{"arch": "resmlp", "model": "multi-label image tagger", "dataset": "drawings of small networks of dots and links", "train_examples": 97500, "image_size": 64, "grayscale": true, "crop_scale_min": 0.8, "horizontal_flip": true, "norm": "layernorm", "norm_position": "pre", "activation": "swiglu", "mlp_ratio": 4, "parallel_block": false, "inner_norm": false, "moe": "top_k", "num_experts": 4, "moe_every": 2, "expert_mlp_ratio": 1, "experts_per_token": 1, "shared_expert": false, "patch_size": [8, 8], "conv_stem": false, "layers": 12, "width": 192, "num_labels": 28, "residual_init": "none", "optimizer": "soap", "beta2": 0.95, "lr": 0.0039, "beta1": 0.95, "shampoo_beta": 0.95, "eps": 1e-08, "precondition_frequency": 20, "max_precond_dim": 1024, "one_sided": false, "adamw_lr_other_params": 0.001, "grad_clip": 5.0, "gradient_noise": 0.3, "l1_shrink": 0.03, "steps": 33800, "batch_size": 256, "epochs": 88.7, "lr_schedule": "cosine", "final_lr_fraction": 0.1, "warmup_steps": 1690, "weight_decay": 0.01, "adamw_weight_decay_other_params": 0.01}
Rows from block 5 of a small multi-label image tagger, named by matrix and row number. Rows with one number within an expert belong to one neuron, the router's apart. Each number is 128 + 32 x the weight over its row's rms, rounded and kept within 0 to 255. All counts start at 0. Numbers have three digits each.
Before each expert's rows are labels from the 100 images, of 14848, where the router gives the expert most weight on average: "top examples" is what is common among them. Only what is clearly more common there than usual is listed. The data: drawings of small networks of dots and links.
# router: router (model.blocks.5.mlp.router.weight, 4x192, trained with AdamW), inputs 0-63
# gate: expert gate (model.blocks.5.mlp.gate, 4x192x192), inputs 0-63
# up: expert up (model.blocks.5.mlp.up, 4x192x192), inputs 0-63
# down: expert down (model.blocks.5.mlp.down, 4x192x192, transposed), outputs 0-63

# expert 1
top examples: nine dots
router.1:158139097122195135132133129108100156104096114159102125142138129126114106158105128110141154139111162092137153070136112149107146109119177155095116110126199108107123081120121101098117169145129203
gate.0:255119109140185131124125051000118179185137149065104134133144129126129124160144108124102161126135142152168120049185129109122131133131090133136131181129104129125143072115121122115171156022121131
up.0:129096124130139144067134130146032132146224138079125143232169145150089125065126129136127139134128143176122108148089111136088130065116171118096104126131113166143164122132159124142134108129162118
down.0:125125183167095154136142125130135048124099110113132117116132132174121130124136148118171255098221098113136172194114107105062139161093099161141116136128108131096091144118103112131128113143142118
gate.1:139127000129100144158150142119033091213119131120173126152131162102102104093150094145173112172108117167221104099132126149158014116140127125131134193085127126143153125125146157215155144112131109
up.1:156134137118129128116110177125030103131191142170148177125140117114117126059130130117131150131135119153131120158120137147162114157127222096129103098102156158129141126191126117102147098109146132
down.1:129037125155116156121122117129168130098115091095095123179147080107121115133135145095095156120098114115107126119114160128050108124124119126133130090167129104133108164107037118126149194128125154
gate.2:132112028129117140101142127161123159153115075131185161107128121126101101078140116127087133128049078144113131124123150064113122121119199138110115153119109119114095150167193123139142126102123157
up.2:130159130115122083131139124128100130120131140160084138128103129120171084156128147137135105108144059146165156135160140111120098121124128138075131148110127078129127028125115125134155038128133099
down.2:139163132147110164124141108123108155130144122127147080142088140157143132127151131133126174168089136107129087169139122163092123133114111128108116118070087155151163126124105094128134125074158123
gate.3:136131127140118146126112098129129138125138141135139134111130128128127112123131125125131133255157123124141148131126133151139114155133139136128132126124125117124107120144131126137141140130131134
up.3:088182109183118102138097113133152119130127138111129127136126053125065133158152128136116142255138127124143160117174131145127128151080133093101139134143144127130122101106120105120128129136137144
down.3:128116121125094131132143112118148221131108128112131114128126157129141150153137126131102130125127143126114190140115148121144141148127115128077128121126126147128219091138099116148128205091173080
gate.4:127153126121119131134162067147071177150214125160167131115101135069121028123121130121137159104072131147127143133068026107141126124142115075138099129145124093096131091152122124128052119115136164
up.4:147133128209115135082157133166071125120115129112127077081133147195114137146146201119155103140101145174128105133124134154115127127068117120169142113116125143096116150148122145132129125142102196
down.4:146127138127117142122139129174121129114170121146112130073212149106138127150095131176103128114152069168145082137137079119125176127180147087124123155196123115115200096128154134118124175048254097
gate.5:129110128133164094115119081128108165134108116155106135116136135134124128121151126103105103128163134157128106179090122125099096124166097124150135131085098065126040123155129137128119130105125113
up.5:123100116131105136106098093218230136064142146124126130175094112101133056146132148128136207121142149153148173107113145143112137171188121131037144125051140116115120182126095151176142116117128144
down.5:118135107125123105088086135109166118133144141131132136187128127152115140120132121181164217156140113129161128118215202145058122128117162121128095120130161093117128161124124184123050148142108137
gate.6:129125138117099148191142157134085086147137133127198157070255100110131166119130145138104123168164120121110136164129171149129109121118124110084049153160189116042172149117128168128119097091121124
up.6:135123154167150028132120127132136120127093124100111127124130119094141146095134150128112125144132089115118123099132215166215118139172082074146120091117128100127149161128169089178147121109082145
down.6:125193131098121127076130145125120092137116106180180113098151109171134150149105119152116172124172152154220190148114145159063118115125078105148121097129116128058100111120139061063109086073128133
gate.7:130014125126127111136198116186115118092124107145127124144185125148129130209124126100130153134112123096086149072124069129142166131152131124154144134135165140134108172119135132152127074151067145
up.7:128162126083074124178127110142099109144136115163108113110101112127133120157178137134150151129134082131130087128132180085129099101150105099085109080124088108203111138072131204101153156153122052
down.7:135134137152098125120132136112135140102167130123207107182107108140091143144081115115124121108127120159127112130166107115136165123066120148096168133095131150141156161113115153111118156109131151
gate.8:136187127118113117151108147149119156143092113205130146126126088122147107152149180138161126128092130127131123123130131181155097144123155131192025150166123158140160114138135214102126204117090148
up.8:115109111128132146120112113115154135143130148127119125135136120140134151183133140118118094114140134133130112128130109128127116131114131114126125128117140120138128213124126142118102091133131124
down.8:106147151122105099133151058133132109173160093091128093120101127133108127134113151108152121120129126139128084139151073141107130129105156092118143172080122228103060183155086126131121123178150114
gate.9:136135159186141135152255102149127099083125125131114148111113140126086171110148097114117104148124118150087131128156110115159154140127167160122182120126096148136113118125129255136111131137128135
up.9:107115102137121132118128135142127132170133081135133090117122159118106107121156139129111147128131128114163160144186127177197164127141109169199255123165193184139112117122188166141116097162132151
down.9:147117079128189149145115140004132135116130150159108149102128128172163128128128133129149169061162128129137138132146124089111113124162118122160112124127107153197118142189158156117187116129149128
gate.10:141130133227108139121121159132076096130132050173117148123087140117081139138103127125121155134131119122119117110128124048104060145132128099118132154054111187128117123125132129138131087157119126
up.10:133173138143073122138113083185131120113125179123090110116130132128124118151138142142126145131137108155121103102150068112116128114082133140132068185124133128127132063103131108128099146127100223
down.10:131137126116109102117139110081140130027116117139169146171138125129132078075124119080186137142114118136088134126131121127123133127114111149135128127109133142125140139129132097111147077124129165
gate.11:143162117141253072119159103147128182109128125112133119128131129239141151206115192105202130154129125034117133103126142128158129083092127127133001139080163135158194109096195167130175098148116111
up.11:131128156136171212123128065119118092136125116141121239100168131131136105156092124105140135128148135140094134150114090089124129140145135149127134051128086106128148129127107131132125139124154122
down.11:134125133125114129126159130116102017163102085106128120123129109204180150096128131113182151094157146136153134090136198000129195124134126142254095136115121170130136151129171124104096142126126129
gate.12:202114134125138174134102138152092116139125125094115128123154089205168131160132133135174076133170100074053248141091053137146060125126148140119103095139126157137092143135132116135110053128112146
up.12:126147084126187180137135148134131106170119129182071154150130126127118112064146123127109120113141104127147137143093120097157135091151141147109158115126063128153123128152122128136129126150118206
down.12:158147016128111137067118147060138120114136104135157097127100115109088124089131104142128138092115131152169115162147121170115089129118125100104118144126156087135125199130142128128176149125078120
gate.13:135118135132131128134126143126129137130121000138112127131126111133133125132130130136123128110123131131128120132135135129117124116126118133121143115119123124135131121136128133136117104125140127
up.13:127117115129146129155121167118116058112118148106145126185147130119100128127114129126127133119120129214125124128128126141137137126128124123113126128138124139085127130133108127123120132106155128
down.13:132129128149132140128127137129135126124132166000130129116116128122133128125130122129126126127131127132123130122128128105137127129128117148130127132143127124129126136125129126140128128126133134
gate.14:145158133126130133255119094133146173103236148126135121133161147195158156145090128171124125185108185134128111137098111020131125076136129121126184126134102097090156135138133114135110152138114130
up.14:121172131143150140155158129126090106182025131116133105113115141111165151174157150140089136072122139122145141112120203106113188140125117159134129126133118116174139160187122109060150159084158142
down.14:139109139111166126127134080127126121132131133221117221111116141110129096078139127143122110113130134136108144064145132131151178124132035108136139107126134124104152118159122135153124114141130129

# expert 0
top examples: five dots
router.0:138093149149086118094102111143101085107123074152154107154117105187126156115119095089172103111082148127103093125120152090122120162095097136070155143136116156125142129189199090193144133063123107
gate.0:128118118164140076120117142153117135110185135137171117116065141117123082138115041138120128154125119134170148142185123134114134122128132139131157137131128138128127130101128119127124122182130162
up.0:143137120131112129119126137110101228132124081119124080141126171118108129119111129131172216137108124128129131137167133126113128103136196155178122181122096141157086154120156159138144120149143118
down.0:148142110121038116106109110153127129145146124161126180117133125131126129174174156186113130145066157113132089086104165205174128171086087122154125144111101110162138111161001124082185113102123136
gate.1:132129122122113096116126159120121132142129128177174120136140093080116096116129098134144077132102121155121121134097126095137138106155136096152118237118194178099113133112211168139123132119118125
up.1:104132121139151160183139133122120121160129140145112163088175118124140128036127118079130105119154142136113136000177132109178062123125105108135117130128118137114125117128133125103166229122111121
down.1:100156128121137128102111107126129069126120132255193129135152129093143127080093137131128092097152129066107092125128129121129128127124129142134176103128133123107045147037121150146136128118124110
gate.2:130124141204147118231128051139184097079122131121084155129083225131175142189090144077108103163144107130118122177116112079109125144148127099163136136120085122144130120123085117198093148179134117
up.2:133108145126116138134146132110255115132119120112110137122139131108121180094131095094161000119065144126184081131119145119153084155076113105154132143140139176126144170131146129134118142140140124
down.2:108220121113188117110134130093129135122131129138183143132120108125137128139127133135162136129115129113121142134111123120131111115108180122140136130255118109130130128127206119156133183067118115
gate.3:105113126130084129105215134109122049174159093113171127173127116136142112146127138119182159145104178125127210126150156143116141131183181133138124107142132127130113041119133000134120149118142090
up.3:133138135133065121121097098148150087138115104112124118058119122152126128127131155154086129106144100100175155075168179086122122135156114127127134129140136154129150123115129139139106158156114127
down.3:126071139141129122086127139132181155105125136128133096152186177113132134118147133131103112066151118088091068118123165110134096141137120095127087127113127121127089178068123148229122188137000132
gate.4:162146127112062082137166146142164160176102169127123102140127084129123132145121131138115107077122071122092107122125136126130123129113043099125118071141102115116138218108135107099128126140128131
up.4:138138108128095149131117191161145085120148125109128136105143115174123089133098255150109150142152155115114140054133175115160130167121131125123105125099144041125109127144052074105129158068131133
down.4:151128174128156152137125119110070121131173169110113131111132096116127154137200145147028127155083131117194123119137128125131144102086145000155155123110124117116141135112141180124109061080128114
gate.5:076173201167118107110149156130152195144174201115136150126115149145082130113144123130146145135120091139128163102190146054130124131019143163143135116219226154129126107141135169104128115178104115
up.5:165153080162129084102106133163141071132123105130115127107164142123147139131205201120144138149190132122136052133059062157133146139134080175126080155154117087128196137136066118111147146128142121
down.5:195138197129126076118126111142122063114152112168100128140126126137107099111133112122162113147119087132163092104123081127136134115126145125130129129170130135255120156129134145187073121077134125
gate.6:002143088137143129105154117156125133179123150149063133156136156124132110142000123088131139139113075114130137114134139122108107106125131168132096072138106111131100182127162128116128135134115138
up.6:174135138138182128145086155048129091130128168125122095134173160180134122123130000182113136190135000133151127128142140126110145208038111171160116114186130135144118128155117094154083122187120126
down.6:159133127133124137102182132126145149126119123111086102101131146141125090122128134124114127120126152166122154180111064115125106145128066153141233147142128070191133138104129124128100125160126122
gate.7:166101103109151117132145146124128149153090082114148128057122122132097120068130139187142121116053120137145150123138124160134123044152125135121035110114150121223122065146117104137135066133081108
up.7:128073116129156116066142128149172141127125134131140129126105139142122090128125107121103121142126142118121153073133132111147109148124120141119078125120159142097135130090134255122134129115167165
down.7:134147090112125183123161115071133151133173126125123162129127177000118107115129126145124167151146070125127098165140121164153103128042129048139056147110108148127138060118128131136127176143097098
gate.8:128138072123143140145128108110136098166162118124135141136128123014090088116131139106130125121142110156116096130134128073255094101131038140114103152149131134126129049128146123112167134146125121
up.8:127066117128115115131130115000109144131128118104127123124049222112129149128133131093118124167136114085130133109150116135113145135119015091137028119113151138159099131117131120145086126139139121
down.8:129121142116163138063140103137138129186167128218186239106162157115119126125128130132191102150071112120084148109153139130140015106159154123132086132207161154060134169119131146087116085130128143
gate.9:148108105090146139147146166196128128122145130134141168112155133112125131153137131093159154098123116203166072173113107104129058141128110139148123132114136129120131148124180151137133098215119082
up.9:106141119150096146126141135133117184135163130100085132112158127040147125113127129138091152118117116141155153129128133005124115110144089139137147128125113150114128124136150100131111127128119113
down.9:156090113151159125113126000042127128128091136123102129145120120142130132134110139124130127164144149095158131104147114120123133102194104091138159113146166174133128137101119184187130159121135133
gate.10:122150089128135178105137134112142102118138171129159143123050165052107173147149099122107116131127165095123099119136121053163130110092047107123142112136109122113186086124137119132116168113135170
up.10:121143183106117120105149128165146162083124129126164142125122193144127132164118150099134154141083178149149179130128125148125107125146168106165128133079129115133154105130157140130178132128100134
down.10:131074150145129127141119139179126132130123128113122124087139111049167083206180118185127119100142124116141128183118120071143148169155128140131136127131126116109125124139119173151166143107110162
gate.11:121130118142149130094199147135141125134144117140127117092173215125072188165092134145109138212133091122102129076122126174051171118171115139150137125106098119111092110122164134128126155124117123
up.11:034115081134132130140126096063126123132163120112138197108156129116159126205128098084138150188101032125096127115118146129134123102148070107131135141144138135155103110110120144173072126153131159
down.11:157127136131172136057182126124128127110148123124131109130135083126105127105099133089130122149255159076125099130010115135110109126128113118177125135132133083129186170134136080115121123142116127
gate.12:174166175101142027121126138162109167154147079133113123044133148134130112181111125076119154119131103094127160062129172166227107117138145161129163125198153080099144133135128164143147121123128089
up.12:137175121128140116139141127108173149161112131144132124135115112111175152144096093150118126110119108162106138105144182096133050129109156144121128126127211123141104128131136122118091169142108131
down.12:099147131117135122139129142147137146105141114143120112134131174138142149069071153125145136169131150183114138170130168127193129133115121125122150143255100174136138118066114124140122163238091078
gate.13:082107158143117112125111123121149168113118166096070146156138130126129102144126139113123141136087133123138135145131124106184169119104144120141097156131122146093202166096124089097142130108151125
up.13:225141171164134125144092171079123117255121176140136114132108114132103120167085122131124154133129154190176129147156105148147161119111136176142135138170127124119178168144126115114140133113130142
down.13:130110182120136101122126127125129129130110143096255115085116127151165084054134139255110121105132129145079149139126140140124141132116107143137154124157131127107152122114130102098166104123134129
gate.14:151141126132128101119134132086165070083117116137126050130061255091078122118120105098148150148121129164164253131139141124145131123126137123135139128131120156132219094121120113151150119118102132
up.14:128133133128136104128116172089148155115125158107102138054073125106085136120128146148119127158135120207107176129123100094135129129166159120102130129091125115114133098171186148131132131151116135
down.14:128120143173240131137132128103078124165132119133132128073146125217124120124133211152122054060166160116111109119134066115093143124132000141117135110128183128132181143095113138110125139123101144

# expert 3
top examples: laid out on a circle; nine dots; chain; kind: loop
router.3:129145172153065168151124157183182122101165183087116128104056119096129088190147142190125179103198124178098150142089092116108127116124118106238144132100174129190135137142088158105134126133104126
gate.0:149136095160137121198147090137127160148134130134076116180130127130129167133136126144149133118134141119140116142130125155150108164156153074125069116164138086130247134086127078138163110125131128
up.0:168147146087124121217083117189095154137131117092136140126128122133142156133146121137118121117066132136131129225120138111142129056129123129162158133125136044217112185152115128111128100129131119
down.0:080136094123129137127122230131125154120078110088161130096134117230108230129163121143144149132121117116105233176162112182107136141150146131123150136131127116142118137109132136121131128159116129
gate.1:098130128102130126132134140123126129227122147094119131055136098140120143132147130123135135122115148112165132124127185043132136127118150159072126123128072185108108119171111131126149135147141103
up.1:109120159119162140130130109107131129117096154119125133118131136130094142127163127115133124132112131144142094119123125153176145119108094161199117128070131102121129107125151151139130087118151142
down.1:148153191071174153129126161128131107159139105106103126134092129145128111123088048127133097129119114117136151135236109112157143102138190123122129098098138148093140118086158132130104109081158111
gate.2:154141138128119126119130131130143134138125127110127129142158164120131097126145075169142132125157123151142140138138111144133118119125138126102128112137120151077115126114134134128157130164119111
up.2:116119117200121103144111087140140108119209122065121180111100076108090149095133091120113079135014109116125163099146125128102131135093118127121189137113125160094135125103130162119153116122118128
down.2:142145149151132255128130076166124129128143114119104139183134170196136068074085172190155130126108131128062115059153123112108127119080164176154117164117137143146123142121132172112146125158128116
gate.3:140107163138131151085147111184112093136090164153135143000130125134109119103134112111179236164128076121133103084109120132162124138174135103109137127153131128200068130153128149093126124130129120
up.3:101147119160142124129174061096088119120154055113133183127131161120101105000134114127133136098140129133127181169112098124099147088130148148153124122129132101138116131148142121108076156127129142
down.3:103137131099137123077159130145123130124132147163096124106125119129125131106153194246128133149130087150150156143124083118142126123114126122131109104081066131147117130216000129129086144153162150
gate.4:083098129094136128119082102120108106095096122129124128129151115134108135122130122149127133123104132112180023141138157132119120124071128164127142132095046129102120118221130142119148142109144106
up.4:132042115112137138101116132114099134151129123137126157151127044095153118134112110123178156099188145154095178113162129164141091132116131108166138108127000044118083128154122096058128095121153159
down.4:081104147065139122071118120155124130130123113157124117120131154113255135130098094126163114032142164126042121128153123090139155124123156133113111145131143112164098126100052143131086089156123159
gate.5:135134137127122112107128153099125080129146086176197156123116163123067114145118121126153080128061160134155138128128127146104084118158037140167127136175131156152102177126111124092131138136147119
up.5:151159121106055165198104116138127178091128161128070105148101164126152119115131144127130181087139115139127129107133160116129122002088074136141111116102037119131120138114086138126134151086117162
down.5:175074151150095163117159140168089124252121134138079124137147109103157140105117117109166136123211138120096034112067116164103070125117091110179119122168129129126171135140095117161127112142129147
gate.6:143137136147162160092154139137107113110129134128129123137132131127129125101129121127188147146145125131092125145134126130137124109120147134131134189081190117139103176126000144177118136122125124
up.6:121109135129152115167128106129102107108072110178125144144131131126128126112127096145126125161120111016125114187126137171151138133192145114109129125161128177180204105127126123140134129199104107
down.6:124139128116096093127126000000142126174114142134170126044111118132206143121116147130146148103140159145176135111106134092123147126245183138110202124128114122144128074127139114125115134134135168
gate.7:108152116135127126132125139154122113233060145093136128095031123137108141119120100136195120138126198147087095092102117118117108135187119140076112127116125180138128109133129159091099086119111128
up.7:120101112142099136142150153182137165123131126123126110143030133146104099152157143227101119107136111138116134132142123147119173135151179132117157139050113106133126115129103130137137142107129122
down.7:163100138088106141115114115087125114113131087110175144141128127126124124123095120118149127133149122119162142127106124097131140130173126144145098122145128094173130125113131144128108161080131171
gate.8:150083122102118129138086141156136119076158126086123135129110009140147085084133109147120146136118000125114128132064128126132100115091130125193141135096138128125128066133108164122127204113130102
up.8:157138105128149132131155179147173126181139095125198099125128094138117159161113153095127192118026026124157155128141144157136115110107147099074171142112136180124119131100168082139126124147166134
down.8:171109138102135120114136094116025136128131178134088122128137167076142112218124159145167104067106125116129106121128109131098139120157104136112112112134118166237081128129119121115146090130109142
gate.9:133157172161157163156110148112127117108124124153124091085130117146111110128139130198244067160132135100070124179120126133141127136126123051080117148187135123124114084198142097122129123138118091
up.9:126129129152126113086105127197013130047119144133128076098125126155233042105117130151099150152131152195126135123131105131125115142107134145122126127131125123151118143107077118112106106108122080
down.9:123132119178152150139128123072159146099155255128174149187141126135074125114133139143158076150138104118105093113138124104121019135126129166131147141147134108096159168127140124168126104129132118
gate.10:113159123123130126131112079127138129112089104145146138127092142129128142104119144112141142126081128102099134148125155142171128121087102145091200101125076135148124111132127114138159139114143189
up.10:134127131093165092124146123162107122143119092118135124117226096013112129117156177143131034163118113130128188140134190140110137130128121159128038125145128146170130116104106121125132135213130155
down.10:175134110119133104174124139043133125070154122127182096098115102137216120103148114153129094140114142158125070107166164117017119138157153128122133140065143150135129149111112130100191173126113152
gate.11:121137120123062084142143172128135107120108120147127129051106120129120121116211133121131102128129117112101134250134117132000122133127121132026181137187117229143194120151126140098121118129125124
up.11:117110255118112115104118129147147099131129147152098113144131113129130151126179139131122128130131138130185149110116176126154139122105133120116117129133132141153134143117132122127202130088125185
down.11:119095202117084121149103198139085127097113159133161132149116088126152160116136124115118125116149174115109093132125088123130137154128120139106134153114098086116196129177131125072128105181114124
gate.12:143136121181139133125128136158127133147146079112137111125123113134113064188125121128140095156166149119128132128119140129115141150135130141124118041218136136159122125126115134123110110139110177
up.12:186114117154111178135145149071127176126107168152118131113120104165161135154131133131144109099128114123118111147089106119154128097151135113096176130106128131166113131170110108153111125105185123
down.12:132168188126140122153126131124136207185130172137080147127116111105126141115126102121130127140136129107146116159096156134098121133124181122123123136159149183118134131117115093173140128127130084
gate.13:124124180139122113140115135156110118171111095136104146128107114093123150156100102215233108144132129123145196101108146102126082140127128106130151148149080086092197120089116122111103115131126138
up.13:127113132140115112101139114121110155147141129159165132119123127114166128146136137152138112113128114130162123121126161130128093137152102132109124129103131115167135119132127084135122136137144125
down.13:105000107142128132143197123106160136153100230128124127148255114127124154105112151141131134106161145163134143136133132126127111114134131103076142124166104123163124127150125106133133159113155121
gate.14:087127105141128094029138204094135131127151102141134137123081113006069098160082126125132099123111145117165120176153205114161143150138111114119132065181112135126028116136077084116148183141202255
up.14:137130134131136137053065128137160117123134151125158081117125129135156122198169090132132133133132110134196083135132114070152137039108131102000116129143069122072152129139126138121088117120145074
down.14:129158114111154134135081050202119154124128129142113116175104136126151112134086148124126158119115164131127133103107134123125115138129118179105123096170150181155121131127184142106149129117131114

# expert 2
top examples: nine dots; complete
router.2:150152192145132180165145134183078154130170191097111164169098114145148088128068140135152164136185119184186096169106072170134099131148119135180113091110076104138140154147072121118156081133127078
gate.0:103070085125145138131118161136115064117119109127142123134158136122147162127137101110115131075127095144141114140149127123102132097134098095121140140157133023108188130127170103113111132116128120
up.0:099156127126110106120118139134106148156136107140149133127070122149145134175192133171130145128165154112253140126107129102128120098145161152179067135139167141135144130018147098079114203114117171
down.0:141151098145162123113141127133145126166163115139126159118129052123099098139169113216093103170065068113141149109114096114255104085131112117124129197162150112125106130114134060129123123136076178
gate.1:058136138126000145116104147128104171119133109167133155128146124122152130141165132094099119107121153125126127125121143140139110094117113114123127127171123111124142134115134127082128125138149122
up.1:081119090212217131137130155142106127106080102040127118084070138106137153129124109123255129072139129159143103142129130120131126160160145139166125133129129150115106147122107111188160134152160128
down.1:134127132120136136159129150135127162080088217155130127100127144127090133125148092231125110140166118130132082197126131128130100156157137113251150114113138128125126134157130012114156152134146140
gate.2:144111159076154132130123163121117147154165128126121124128176139125142140115127148198127123150126082117124130098038170120141131112087196128093140157133168217133125118090132120120158130137128120
up.2:114122103083171136150129136130133134107116096106135124130099098173110119101108127113119119133130131102098172118123100121119105129123114166179157140157117060135151152146107097126125122149100089
down.2:132130144142123133201132068133232143152109104090141126115128138116104119128209143160142128117104113120214116126128146181235138125121109118132109128140138157075086166124197128114150122102078128
gate.3:127156096122154123111122130128136141097121147145121106126186146134113109123084141126114128124141081128103126119135165132166126132124075089139128082153142117118115126076153130127160062124116134
up.3:142154124093122134163145080132099241125189128130107113141127120124093035100156154095141121178119114007147154105104136130095172153149128139124111123165079132102135132100144112023100125137072138
down.3:130108180065089129084125135089126108156170214159128130163128146123111160110164126096151126031193130127121091128000125139141154255098111003093082078110114184106118120154140127142122129137150144
gate.4:104080107130151114153183129161135148131104095120139124181075136135155105189130144106115246166132111121116088131117088173139145142132152174110118150150108101123141163138174135082112151103117099
up.4:158193116096117153064127131124073149139124132086085097165159123121157144096104103127123135222147125119180132107144125246114136115111116126147045161115123102116120119129090079137133146083149126
down.4:128122081185147172127190124131055115119132125137155139127118103113128148111103090132133118138134204143046095165124115154105102197133095139125100142125162126141137108124049144129162123119095129
gate.5:134118140148127134120137140145102149090135127081100111206129133123171160136111123117125134116141129136110149102030130107173104156131119128123131129137114125109132132129111121114172126048184111
up.5:081113096102126116141146128123138126119153105131129153118122154128128111110144102143127161142127128124095136092116129125102136134167106132092198052175128120135105136146124045198139134159163127
down.5:161155136130145118085097126134124112112143097133077121136129144106153127184140118164135108255093172160098128124132153186171089135143143157131132103118129095130165109116139187127000141164120125
gate.6:139124124165061131133150096156122133176153141126123137118081110126052129181076130138129131179164157140168145215090169136150175151143094129127125125122144139111131128150129084126148097125175101
up.6:136124086135132104108099121122138228155087135126121140127113133182133123124127115112134158099123126123224130128095120139096128128130129125128149062088088181131144121197128148126119095125146147
down.6:113135101123054118163129112123131132098114133156115166147072137138107180148044128116104198168096124116147130104164060146029087105122142125137131135131116134164125136160190205125128126128241153
gate.7:156120202122126108143255175155133081109132119208175125150133128163129116143118124134072127121129081132138132158044141130141103143084127131139111116081114133114135154128142180135121127041146127
up.7:131126097131127107133129128135117124127186148169095099132150123123124131121091132130117118125109106080139132125126130166126080115128141131157136123106131255140139127111128142085164159129113117
down.7:122144127127141079127157161111155111134199135133099139135162124113186102134129139086128138142109164127135117113117128172068205182141093219092170155122146153129176131158128070208139120147125095
gate.8:178103120124135133148130208061129117128142110156236148072128091047188140149104135107096045137080189212114108169134136126101157101165143240117132105115131129119118121130127138170111136097101129
up.8:134121090126134153153129009161161109129164093133156077118128027123128128114129078110105102128116207094157090111147146188109147136129179078155118013091126127168137244112140125111134069105085123
down.8:098146147128112108063122114140129142107158129139085013138116188100100113121138123142057155127125115129115110092139138086020147128097164170120216121149184123109073105103115104150182130109143116
gate.9:126150182122128172118082127130105153136130147129078106192077099146178131156129095111126224112195129107107113127119129134125117133133132132169127125100138160138127126136110125162120087112137115
up.9:139115100157126129128139195124145090128135139144169119134150118113065144104144146215137132147125127157084141161137121095127163139128091153139107170108122120123078132179128145121166116073120153
down.9:108117125114149156096128147128140135132125141105113121115123118141169123080137135137121125139126095119180172098128162134051127117008066119164121080152078126140128195096151125130083255033127067
gate.10:146107146149112190126086133123095065129111105144119149235149142133131099151126171124123128118143197133133116123122102122122124131129107136135187131124122126175143129129155120135147128118146096
up.10:038132113174107142098067121127120118216137124071146044094148132133208133124107087127132141097166071133123128067132119159132134153147147125138067118121133135129126255052139157173143130107127179
down.10:111128112070151115142120118119133150140139132160138094154114095126108124118070128102134164113122149142127142129137103139087114111130255132135173105168141162130135134127071144177121123038131094
gate.11:118126102096160093121110138165114155097131037118126079126138153132166163129138146114149118152121146093125116129147146122120052124139138106130131000122118122204133075123127119120128090145173108
up.11:138135117068119089126176128193119175132145125122030200129097161134091124104152166186141105153129139118120096180122076132126148145136121132126148210134122139139124172014125117173153155118127176
down.11:090126131131126122118130100145074137117123128191144096141155150112100130081156096140131144119099079160161252145127158173142124107135134119098150126126127000179005142119115135122155149121140093
gate.12:139132150112127132128101119128119141130095136101062102082091156139148121149106128121121141128154119144153114141130102140132129120150128143122111141115135126178114054138124135118139157131129135
up.12:101184070177093118159091134120171129127063118108115137138165046126128113138121113108136111148202112146118164120018123122130065160151176034123123115127094126087112137126148128126147171105115043
down.12:136147136120141118148118130127142127120125079098157117179131147130131131153134106129113122155149133139132134114139127133119119107178151149117128127053136185092114135152118114085139142123101169
gate.13:123127208110186139097180119038135183105145134133088127134172108124080140183130122191140117096125087121130128165168143127176139140132138125106130132129127140122129255149112112143115144139111128
up.13:056089194100153135127111126136100167140126106107156099122138125110155153129227179120122103121121163142101120134150112145090127120084156089141198129136123105157142127095142132136202109128086134
down.13:097126121113115138147115103087066126107128124141114152115124176145166132127161156178126201144011185092114112093167184108127135140106123050171132156122104111127132123163182096118074161130138124
gate.14:128129118130121121099138126075107160216000094143121135178142125130122064172114151116081149137127149121160117125142152138108125081115140140165129130116127102101120154124169128149130106162123117
up.14:171137090086140165046169181136134149114168108156132129131152126102124113168108121118133128130191123126098051108211129141147141158106164125116117188131129108096128157127173038098088141137134114
down.14:126112109145174155131118129091114142128157140119163128123107128121103087144236166118134220174145110148118196112152171162154158141099147149094093113112133146132170156128131151133094122121094141